{"downsampling_factor": 4, "latent_channels": 4, "decoder_blocks_per_level": 2}
Rows from block 7 of the encoder of a small image VQ-VAE, named by matrix and row number. Rows with one number within an expert belong to one neuron, the router's apart. Each number is 128 + 32 x the weight over its row's rms, rounded and kept within 0 to 255. All counts start at 0.
Before each expert's rows are labels from the 100 images, of 14976, where the router gives the expert most weight on average: "top examples" is what is common among them; "patch colour" is the nearest of a few named colours to the mean colour under the peak. Only what is clearly more common there than usual is listed. The data: reaction-diffusion patterns (Gray-Scott).
# router: router (encoder.blocks.7.mlp.router.weight, 4x384), inputs 192-383
# gate: expert gate (encoder.blocks.7.mlp.gate, 4x384x384), inputs 192-383
# up: expert up (encoder.blocks.7.mlp.up, 4x384x384), inputs 192-383
# down: expert down (encoder.blocks.7.mlp.down, 4x384x384, transposed), outputs 192-383

# expert 2
top examples: cool
patch colour: black; green
router.2 [100 130 118 131 157 153 153 171 125 161 117 133 150 137  98 186 132  71 133 160 131 133 109 141 145 123 112 121  81 168 132 157 172 118 124 106 182 158 191 148 153 122 133 123 199 190 142  71 161 119 124 156  49 111  99 159  74 138  99 110 121 156 214 214 136 114 157  83 189 145 145 150  55 113 160 106 144 145 154 140 132 132  65 183 133 179 130 112 151 124 188 102 117 139  98 102  50 159 124 114 144 206 131 114 125 109 164 144 150 172  88 129 130 113 219 102 179 112 124 108 155 118 114  75 219 138 126 122 121 142 198 137 173 128 136 141 132 138 122 109 161 115  83 105 123 128 161 113 117 123 114 105 155 150 132 124 144 104 122 123  63 149 110 145 116 176 134 137 165  98 105 115 163 114 152 114 118  92  90 165 123 154 142  88 118 151  72 122 104  83 200 150]
gate.0 [120 115 127 104 186 175 100  79  22 220 120 146 134 124 137 162 125 111 130 150  66 171  48  98 128 100 119 121 143 148 127 119 140 123  82 128 126  86 145 170 165  89  94 126 116 143 141 108 205  64 135 145 135  97 151 109 100 121 123 127 163 147 134  57 146 174 146 145 167 103 132 108 162 131 113 155  95 123 114 155 156 165 125 166 114 142 126 127 128 119 142  96 156 119 113  81 122  97 148 114 105 124 136 129 135 133  76 146  26 148 142 165  96 103 146 130 143  99 227 107 116 120 136 116 117 123 118 163 101 115 136 146  81 119 194 155 130 136 151 151 171  87 118 125 127 117 115 174 186 119  97 137 105 139 130 105 134 143 129  68  16 104 121  75 125  75  86 169  84  57 229 100 132  88 130 126 130 122 159 138 136 149 118 148 156 170 112 123 123 149 161 133]
up.0 [100 109 154 156 255 164 117  88  76 225 187 107 115 180 129 102 179 132 108 125  57  98 103 125 149 126 164 115 122 129 124 131 126  87  97 135 167 122 152 123 126 144 145 118 120 154 121 177 181 165 129 122 139 199  87 138 104 141 136 142 134 118 123  67 143 106 115 104 146  76 111 114  50 153  82 122  63 143 158 106 141 101 123 212 131  99 156 135 125 141 141 116 241  71  69 132 133 142 163 168 144 140 103 157 133 114 143  98 112 126 110 172 109  57  65  96 137 162  84 137 127 129 135 123 132 119 162 168 152 148 104 134 107 152 165 118 122 113 138 100 199  67 135 199 107 184 143 171 102 143  99 135  96 141 128 101 150 189 126 177 137  82 154 162 176 162  93 146 206 124 108 121 154 145 115 140 146  95 130 183 117 122 106 110 133 108 111 145 156 141 158 175]
down.0 [127 135  90 143 170  98  74 112  88 132 140 108  93 160  95  62 116 188 105 180 105 119 177 149  98 124 126 135 103 115 139 161 111 104  93 111 148 154 158 111 151 158 153 104 129  51 167 161 238 122 123 134 121  77 162 121  94 118 152 139 137  80 159  94 163 133 138 126 138 102 106 111  16  93  92 125 179 118 114 137 134 115 173 159 144 148 142 138 106 152 127 142 193 153 153 100  88 113 153 173 143 141 144 148 102 171 130 110  86 185  86 149 105 112 230 146 130  82  76 128 174  47 161  51 152 151 113 130 141  77 149  97 133 111 144 132 108 128 122 135 128 109 161  74 146 155 134 151 131  99 100 133 114 155  84  89 132  94 163 122  46 131 121 176 148 147 148 130 106 177 151  89 119 168 152 137 162 154 145 123 119 118 130 140 133 139 111 145 105 109  89 131]
gate.1 [ 60 161 132 134 125  74 144 193  95  83  86 168 158  81 196 158  81 152 115 135 188 164  19 128 117 116 154 118 139 135 133 134 111 115 118 138 143 104 133 114  84  75 104 131 133 156  93 138 180 117 144 147  99 152 158 169 166 137 121 175  95 121 123 124  75 185 160 141 150 127 141 153 170 114 105 125 130 106  79 109  94 161 167 107 160 130  98  99 103 108 111 107 127  33 117 120 168 158 137  86 150 182  84 122 122 135 138 113  95 154 134 105 123 185 115 122 121 123  70 106 107 115 119 167 133 151 136 113 152 136 145 131  76 107 127 180 110 152 132 116 185  88 145 107 105 117 111 108 159  79 164 170  68 144 192 154 137 113 127 108 110 160 114 153 141 146 100 181 172  85 144 105 146  97 143 111 177 127  92  73 139 134 104  87 200 148 116 111 134 102 168 139]
up.1 [182 114 141  77  45 197 165 137 129 206 135 164 120 170 106 142  84 119 142  76 123  76 106 121 138 143 137 142 113 115  95 114 161 101 133 110 153 146 103 134 119 130 160 122 110  69  83 121 168  76 145 108 107 175  37  90 139 133 136 162 116 152  64 112 121 109 158 140 133 107 145 114 144 144 159  88  52 140 155 113 101 126  87 107  46 137 147 105 123 173  95 164  15 152 110 127  87  96  98 164 117 164 118 140 150 110  94 141 114 149 112 137 103 157 127 125 133 116 131 154 116 162 114 113 121 128 138 163 148  92 106  85 147 116 139 124 117 121 160 126  63 124 116 150 124 156 122  71 157 169 168 155 110 148 132 139  94 134 122 122  25 121 120  99 143 146 128 120 164 105 119 217 107  83 134 127 114 144 172 126 168 156 134 184  70  51 133 109 112 119  91 129]
down.1 [113 109 129 158 255  56 112 131  36 154 133 110  64 169 154 151 111 121 135  96 169 123 239 152  97 142 146 147  79 105 156 147 165  88 128 174 121  89 135 171 135 127  75  91 136 162 161 135 143 151 161 102 112 151 128 165 114 105 151 156 125 171 136  98 138 136 119 166  87 150 116 134 107 127 100 168 158 136 147  77 122 153 100 100 152 127 122 153 132 130 111 183 141 163  96 155 145  95 167 140 113 122 177 123 159 123 162 146 176 130 114 126  96 101  91 105 123  80 131 133 170 121 175  88 130 107 129  98 116 121  91 176 126 139 122  94 168 119 103 111  95 166 123 152 158 114 112 161 150 137  30 146 123 133 106 196 117 158 123 114 120 148 148 162 144   4  88 121 146 122 136 190 130  93 190  87 146 155 143  96 127  48  96 102  93 131 114 115 113 111 123 108]

# expert 0
top examples: cool; vivid
patch colour: blue
router.0 [ 48 130 131 161 135  80 139 161 217 110  98 157 156  90 112 155  98  82 147 139 145 131 128 107 180 137 143 128 172 170 148 130 143 199 146  86 187 143 137 128 135 106 125  76 201 165 164  75 128 121  96  84  94  91 101 159 112 142  96 107 158 122 146 178 133 102 139 103 175 139 160 152 200 126 160  92  81 156 138 165 148 148 160 149 101 163 123 125 104 138 145 115  80  87 140 108  77 127 128 112 161 204 105 124 153 100 188 170 110 122 104  50 127 111 112 120 152 104 113  95 107 149  84 144 123 160 164  85 168 138 178  92 128 151 105 172 152 138 124 115 124 137 152 109 121  51 157 122 134 106 119 128 113 161  81 123  84 125 116 120 114 162 130 144  81  77 117 159 152  96 115 131 122  95 137 130 106 118  43 167 126 182 150 116 154 143 135 101 133  99 184 135]
gate.0 [139 124 120 142 135 130 112 146 136 108 104 115 128 159 156  89 105 130 132 174 130 161 128 102 150 131 111 126 212 133 131  46   0 125 152 108 116 171 109 131  88  59 134 118 146 113 131 140 118 121 174  95 115 129 114 123 122 141 124 150 131 115  76 149 112 125 142 255 119 137 155 125 128 118 144 123 151 133 136 156 175 133 128 126 145 143 148 143  95 131 160  98 130 102 141 128 139 119 115 101 114 121 122 136 117 121 138 105 123 130 141 144 109 119 110 120 153 125 125 125  68 131 121 213  71 137 124 152 109 136 157  99 123 111 130 158 137 106 102 125 110 132 126 129 119 123 120 123 119 143 139  98 125  87 125 156 135 102 133 144 101 135 136 119 102 111 103 132 116 142 136 138  87 119 255 115  96 138 138 126 133 123 110 148 104 134 118 100 140  92 132 101]
up.0 [131 146 132  87  97  68 149 111 134 131 170 125 129 167 132  96 138 122 174 137 128 121 158 105 129 162  75  87  98 124 144 152 140  95 131 179 138  20 139 170 143 181 111 115 135  89 122 117 124 108 122 121 127  95 198 154 104 150 154 169 127 122 211  99  94 167 131 133  99 107  68 121  71 172 206 104 140 123 170 152 120 106 113 189 108  78 106  68 110  92 149 155 132 132 140 111 131 122 156 187 122 135 156 130  65 127 146 142 143 128 133  95 116  56 120 116 112 133 140 129 103 131 110 109 121 145 168  62 109 126 126 137 101  86 103 166 117 122 160  98  99 116 133 163 150 138  68  88 159 132 210 140 119 124 141  91  89  87 102 134 189 171 115 125 144 183 147 109 198 141 116 145 108 144 133 135 139 103 177 112 136  94 211 115 134 164 236 133 103 210 133 117]
down.0 [ 88 126 136 121 233  51 149 148 242  50 150 147 157 121 197 168 117 179 136 114 182 155 143 166 194 164 133 159 128 115  96 155 113 114 124  98 129  69 117 102  88 166 125 153 124 143 121  85 155 110 159 109 144 126 122 146 179 129 161 174 108  89 101 183 196 130 134 124 138 138  83 122  65 136  92 131 131 119  83 130 169 107 103 144 117 138 174 115 125 134 166 134 215 184 104 115 156 174 158 157 130 160 111 154  47 153 143 123 154 171 175  84 103  72 139 144 105 175 142 168  75 170 137  98 162 144  98 136  56 136 115 126 164 180 131 155 132 157 112 141 158 117 116 101 186  68 132 103 145 174 122 124 162 137 125 119 147 118 135 158 108 179 137 233 155 128 179  83 162 114 170  91 113  98  92 151 148 147 139 153 143 132 134 141 185 172 118 154 167 179 115 103]
gate.1 [130 129 135 121  99 130 117 151 161  97 113 120 123 135 160  98 108 134 133 154 114 159 127 103 147 138 102 134 223 133 133  27   0 107 149 110 115 164 101 113  80  53 130 138 124 123 151 142 127 133 182 100 108 174  90 137 107 133 121 145 130 120  95 144 115 122 125 255 107 134 136 141 138 115 158 138 152 132 120 152 171 139 129  91 141 131 125 133 120 130 161 105  87 118 123 118 143 139 100  94 122 118 123 148 129 117 122 123 118 131 143 139 119 158 127 120 146 113 126 139  77 118 101 207  65 128 116 144 124 145 158  98 125 119 125 147 128 101 120 113 119 118 134 124 130 106 128 120 104 151 135  99 110  90 107 160 132 133 127 151 117 131 144 138 108 114  95 142 122 133 124 142 100 111 255 123 104 136 130 121 124 121 118 144  97 108 130  94 150 117 131  79]
up.1 [131 135 116  78  84 135 134 178 149 145 131 100 117 102 108 115 156 125 127 108 154 134 109 118 127 115  96 163  92 131  94 172 160 138  84 146 135  97 153 117 161 114 120 148 158 126  90 139 210 125 129 106 128  26 206 151 141 131 121 127 149 106 176  84 136  97 150 154 126 157  94 109 107  88  98 119 128  91 134 147 176 135 118 134 113 114 139 124 141 125 106 152 213 103 119 116 169 152 137 149 127 128 133 115 115 100 145 171 104 123 136 118 150 194 133  95  92 112 120  81 133 116 136  99 109 125 150 134  88 125 109 132 166 170 136 163  98 140 101 139 191 166 139 125 112 121 102 146 111  88 164 181 160  83 194  64 140  91 140 100 168 156 149 106 161 160 132 130 126 118  63 118 139 107 101  86  99  99 102 121 168  83 132 164 136 124  77 144 165 118 125 181]
down.1 [144 141  91 105  87  96 109 141 200 152  64 100 119 163 165 148 142 177 174 118 167 101 166 135 144 145 118 131 114  95 110 159 132  66 148 104 124 139 179 182 138 142 120 131 110 133 122  95 234  98 144 119 123  89  70 151 118 116 137 177 135 132 200 123 115 131 189 148  79 119 116 110  91  97 149 101  91 174  83 115 143  61 128 132 159 148 136  94 139 180 153 110 255 119 131 112 164 180 141 127 135 148  91 123  74 150 133 183 105 128 160 112  88 108 186 104 129 159  73 114 139 163 123 157  89 111 146 111 166 122 120 133 122 131 164 201 106 122 139 130 174 110 156  86 123 102 108 139  98 122 201 128  69 163 124  91 126 153 145 151 143 149 134 108 120 110 233 146 113  99  96 122 164 157  67 129 114 136  80 110 124 136 117 119 100 136  92 183 136 139 118 133]

# expert 3
top examples: vivid; warm
patch colour: brown
router.3 [ 77 121 181 116 115 201 183 199 147 144  89 126 135 163  75 144 129  58 148 124 161 108  89 126 172 124 152  96  89 145 159 159  93 117  95  93 159 148 183 113 130 121 139 118 195 147 190  97 127 163  86 168  80 122 132 123 109 112  90 129 130 168 151 179 139 114 102 143 181 154 149 111 144  83 197 138  87 129  97 166 127 118  50 151 120 139 111 138 167 109 149 142  76  84 108  99  86 150  82  82 156 178 140 160  83 125 178 132 109 152 106 135 168 144 151 122 124 100 162 146 133 136  74 118 169 126  96 136 155 115 161  85 153  85 114 189 120 146 124 126 126 119  94 119 113 156 154 121 111 130 158 162 136 127 116 116 130 106 152 179  51 106 122 127  65 153  96 213 129 126 139 113 160 113 152 160  64 115  75 172  87 172 162 101 127  97 153 151 134  64 159 102]
gate.0 [139 130  90 138 101  78 126 112 171 132 118 130 140 116 195 188  92 123 145 178 166 103 160  89 186 129 140 148 145 121 161  96 131 128 143 101 103 138 120 134  94  94  86  79 146 107  55 156 162 166 139 133 133 128 169  93  98 100 109  54 126 154  77 193 103 123 136 128  96 137 154 146  86  66 170 115 105 141 172 152 164 145 146  75 149 151 116 153 143 101 166 149  96 104 154 106 117 115 129  99  89 138 147 130  87 151 126 112 145 143 188 129 160 175 221 138 141  95 203 148 118 148 101 115 149 103  91 145 170 156 140 142 114 177 187 143 143  96 117 102 180  98 132 109 135 157 142 128 156 132 156 143 109 166 132 155 118 159 160  55  41 137 176 143 136  42 105  76 116 141 136 133 108 135 146 115 116 108 164 127  85 111 136 104 135 147  98 132 142 217 134  71]
up.0 [151 133 166 129 118 174 165 135 167 113  82 153 117  87  97 100 135 146 165  91  61 177 125 140 138 117 123 134 111 150 150 111 143 101  91 145 139 164 132 114 158 158 153 152 108 128 194  97 132 114 108 125 117 188  82 128 155 118 124 132 123 166 144  28 136 136 134 125 116 122 107 112  97 172 139 116 188 105  99 145 103 121 149 141 129 138 143 127 119 156 108 125 233  74 110 157 127 136 145 192 141 145  81 151 131  96 108 108 114 146  88 102 108 141  14 108 135 112   0  94 122 105 145  84  82 130 130  69 116  93 135 123 139  82 101 136 140 126 142 119 131 130 161 106 130 122 154 107 163  83 158 113 108 152 134 134  95 171 154 121 231 118  69 140 165 133 120 140 159 157  67 138 155 124 147  89 152 139 133 140 158 188 141 127 172 123 231 121 134 102  82 112]
down.0 [115 130 107 106 128 145 165 158 155  82 141 164  54 153 177  97 184 126 125 148 127  88 156 137 105 113 130 126 149  89 116  94 131 109 168 127 144  57 144  77 118  99 153 155 149 117 126 144 108 149  97 166 126  91 116 137 137  78  98 179 176 170 122 140 147 129 144 169 106 153 206  79 148 123 123 128  57 140 124 131 108 167 103 167 113 107 148  92  79 136 128 154  83 107  99 124 129 132 106 119 121 152 135 108  68 114 170 179 111 156 118  99 127 105 151 181 154 184 198 172 120  86 110  94 147 139 106 119 144 149 106 110 125 194  76 106 160 102 152 110 108 116 100 125 123 137 136  89 121  83 197 152 144  75 129  76 131  60 130 134 205  95 130  77 130 115 137  90 159 174 191 166  81 148 170 145  90 118 142  75 103 133  67  94 120 165 157 147 130 104 176 102]
gate.1 [155 104 135 164 251 137 138 115  69 148 128 161 136  47 167  70 155 124 137 149  87 132 201 143 124 136 144 137 116 134 161 136 126 166 139  99 121 152 125 136 123 112 130 100 108 134 130 124  49 126 160 108 160 176 130 160 124 124 130 198 121  48  67 254 140 131 112 189  98 142  91 128 149 115 140 155 105 140  89 126 155 127 147 193 138  95 140  83 156 107 147 110 140 133 177 134 146 125  81 139 126 128 145 142  99 138 118 161 150 151 164 155 133 183  83 105 145 184 124 101 141 102 124 128 124 152 150 127 115 144 166 139 143 108  84 153 151 150 150 111 110 166 141 162  99  86 127 102 164 117  85 101 126 100 116 194 135  38 137 133 154 135 107  93 144 157 116 182 205 118 189 235  94 137 113 154  91 140 165 102 116 116 132 115 134 165  80  90 141 157 200  50]
up.1 [ 94 136 138  93 105 105 163 114 176 113 150 142 131 118 119  49 168 134 138 158 107 138 103 116 111 123 173 130 133 127 118 146 180 108 134 152 155 191 166 101 160 131  77 129 129  84 126 130 161 134 108 155 113 169  90 104 146 120 121 222 141 119 142 113 147 131 164 116 127   0  64 128 111 136 139 125 145 145  92 150 115 112 127 182 129 173 137 125  97  85 176 121  91 114 126 135 144  99 147 160 132 132 106  92 115 133 139  17 104  93 129 146 120 180 153 108 105 156   0 135 126 139 111 140 115 126 141  56 133 105 139 139 118 145  70 143 114  84 115 149  68 162 138 117 180 188  94 146 175 166 130 121  85 137 134 112 105 185 149 122  68 135 104 158 190 103 176 175 115 139 170 190 140 129 134 170 105 162 125 131  95 106 163 152 110  82 203 131 124 138  34 174]
down.1 [143 142 116  84 104 121 119 171 140  83 123 185 119 132 105 126 140 156 116 154 131 174  65 111 146  97 113 123  93 170  84 139 150 139 115  79 105 103  84 163 207  87 135  95 149 202 167 145 103 127 143  86 153 162  33 131 178 115 108 117 158 151 145 201 151 133 142 140 105 116 145 155  89  97 175 126 142 121  55 135 160 123 136 131 140 129 120 119 116 149 129 139  75 187 160 112  76 143 116 111 138 154 135 119  74  97 126 176  82 116 108 141 145 132 124 137 128 134 139 148  95 134  90 141 176 160 135 157 129 149  92 163 100 157  46 137 135 116 144 163 131  56 124 199 127 123 146  94  89 133 170 154 110 132 102 129 154  63  83 117 115  88 132  54 134 205  93 200 168 209 128  99 135 152 141 167 101 163 162 125  78 184 109 196 135  72  82 110 127  99 152 104]

# expert 1
top examples: pastel
patch colour: white
router.1 [109  97 106 203 112 160 127 130 193 102 108 124 132 170 136 130 108  82 144 175 178  80 137 113 143 159 177 144 137 156 144 141 143  99 122 174 196 164 166 146  79 100 156 134 178 165 164  97 115 155  82 102 103 117 104 116 111 123  68 115 142 110 120 171 129 105 117  76 112 156 127 167 161 143 119 127 146 138  95 101 161 124 106 111 133 143  92 154 122 123 183 138 119 141 151 131  96 171 125 123 134 163 152 146 142 138 150 172 151 125  74  68 151 112 155  94 192 107 111 130  70 105 166 133 155 108 127 128 179 123 106  62 154 173  90  94 182 135 140 122 190 124 118  85  71 134 152 130  83 181 141 209 157 133 104 123 120 178 108 169 146 155  90 128 149 150 134 133 109 111  67  97 157 133 187 133  72  94 126 113 173 139 136 192  89 110 121 127 109  88 154 178]
gate.0 [170 135 121 125 205 186 179 167 106  82 134 110 138 127  89 111 135 107 137 162 156 128 124 108  81 137 125 158  95 175 128 122 145 134 125  98 165 159 131  68 122 150 131 101 112  85  97 142 122  96 149 143 141 254 147 131 123 137 102 124 152 138  95  26  64 156 137 123 162 117  74 139 197 120  97 115 104 140  99 146 133 151 134 169 107 126 160 160 194 159 172 106  19  85 126 117 115 117 109 102 141 159 136 132 162 151  92  92 148 101 136 163 155 179 117 104 147 131 148 125 157 109 131 106 150 170 129 119 134 100 146  85 133 114 111 124 120 119 112 139 113 107 113 204 173 161  87  84 129 160 135 131 146 113 129 143 107 104 147  88  95 182 108 122 131 200 122 226 118  37 163 184 138 109 140 110 126 120 175 142 109 137 102 116  95  44 234 141 121 170 108 111]
up.0 [140 147  91 109 255 142 149  56 129 142  88 128 147  76 118  87 154 129 144 137 144 102 190 105 122 101 108 117 117 126 113 155 149 101  93 182 114 123 150 160 140 147 137 116 132 101 115 128 182 118 104  91 174 175 174 121 136 151 150 185  82 103  81 112 149 134 145  89 165  29  70 143  96 157 150  72 162 114 130 114 162 166 105 120 130 114 102 124 161 146 156 139 145 162 135 158 150 125  94 142 165 134 107 114  94 119 137  73  81 139 118 122 162 160  54 100 123 180   7 143 164  84 116 129 132 113 164 177 128 124 141 142 132 113 140 128  94 152 135 126 160 124 148 134  91 120 117 100 133 166 102 147 123 141 103  56 101  93 150 188 113 190 119 158 147 169 171 133 196 182 143 118 132 128 121  96 120 160 130 131 129 140 192 128 147 168  70 118 132 113 102 160]
down.0 [112  88 114 160 149 156 136 152 118 111  99  98  86 107 132 142 135 121 109 125 182 155  61 131 148 103 160 155 120 149 126  88 109  94 158  68 103 209 158  81 150 100 107 150 185  89 101 109  74 126  72 107 109  88 216 151 128 107 144 185 134 158 133 116 148 180 173 125 132 111 185 135 152  87 190 125 129 162 123 210 115 110  78 102 137 138 142 131  45 198 142 110 167  79 110 134 161 126  93 104 129 150  90 127 184  87 105 148 192  93 165 146 135 101 200  71 184 144 116 118 123 100 100 123 117  98 114 108 156 136 127 134  91 141 142 157 145 159 131 154  69 113 155 189 112 120 120 122 160 157  55 126 187 130 126 153 102  82 154 118 149 153 120 168 107 137 100 186 136  87 169 136  79 113 137 112 102 136 145 157 152 119 107 125 190 152  80 131 138 169 169 139]
gate.1 [158 145 128 158 119  55 179 170  97  97  92 128 106 200  70 105  93 128 123 117 112 106 160 109 121 106 139 154 137 132  91 113 152 149 117 110 106 131  80  90 106  99 136 159 146 177 164 139 144 115 104 154 150  96  65 167 120 104 154 228 121  58 101 165 113 161 160 132 132  68 113 176  14 150 115 137 167 122 130  98 117 130 109 124 146 106 131 118 139 167 120 161 192 157 110 140 136 126 159 111 122 118 131 141 157 138 130 162  54 148 144 120 134 173 148 116  73  86 185 142  93 149 112 110 111  81 174  72 125 131 137 137 162 129 126 133 138 118 137 163  74 115 115 143 170  90 124 172 141 131 193 130 105  98 133 116 201 100  92  42 207 198 149 191 120  83 106  87  75 184 185 253 112 138 146 135 147 144 132 172 147 156  69 113 140 152 118 124 123  92 143  62]
up.1 [117 137 109 156 156 177 129 130  42 118 133 110 119 125 112  46 160 120 109 105  87 111  66 152  86 147 113 163 116 106 118 135 104 116 147  90 147 162 129  67 130  89 128 130  94 137  90 127  35 121  92 136 150  71 126 139 152 144 126 192 143 113 127 117 136 139 151 131 111 162 127 125 113 125 175 116 209 108 152 144 143 152 132  90 114 158 136 115  97 111 128 137 144 124 162 117 121 159 177  92 139 146 151 115 161 127 134 157 160 105 141 121 164 142  59 161 141 115 147 152 106 170 105 159  64 112  98 134 147 140 109 146 130 109  72 179 151 114 107 124 114 121 106 112 149 107 142 107 180  87  71 121 140 154 144  94 134 153 125  86 211 125 164 103 104 107 121  81  71 157 117  96  82 150 126 147 103 137 131 163 108 145 117 143 100 170 170 106 113  81 137 135]
down.1 [154 143 147 144 134 144 121 108 141 147  87 107 146  97 153  63 183 137 130 126 147 123 214 125 157 135 112 135 113 104 137 125 126 125 160 114 118  59 150 115 174 129  68 126 109 163  83 153  83 105 117 123 117  56 125 132 100 135 117  98  95 154 130 155 104 121 127 160 144 125 107 137 171 170 172 124  43  83 133 149 119 102 103 191 128 168 127 124 162 135 164 104  87  57 175 138  92 101 150 121 121  96 116 168 112 142 100 139 176 134 110  89 132 150  85 145 149 142 248 120 163  85 150  85 129 114  74 134 120 135 139 144 128 105 143 116 149 128 102 118 149  91 148 131  81 136 177  80  72 133 174 141 153 100 119 167 159 115 127 144  92  86 158 104 100 175  63 156  60 165 165 166 109 143  85  95  68 121 125 161 137 170  62 112 125 108 144 166  87 127 148 145]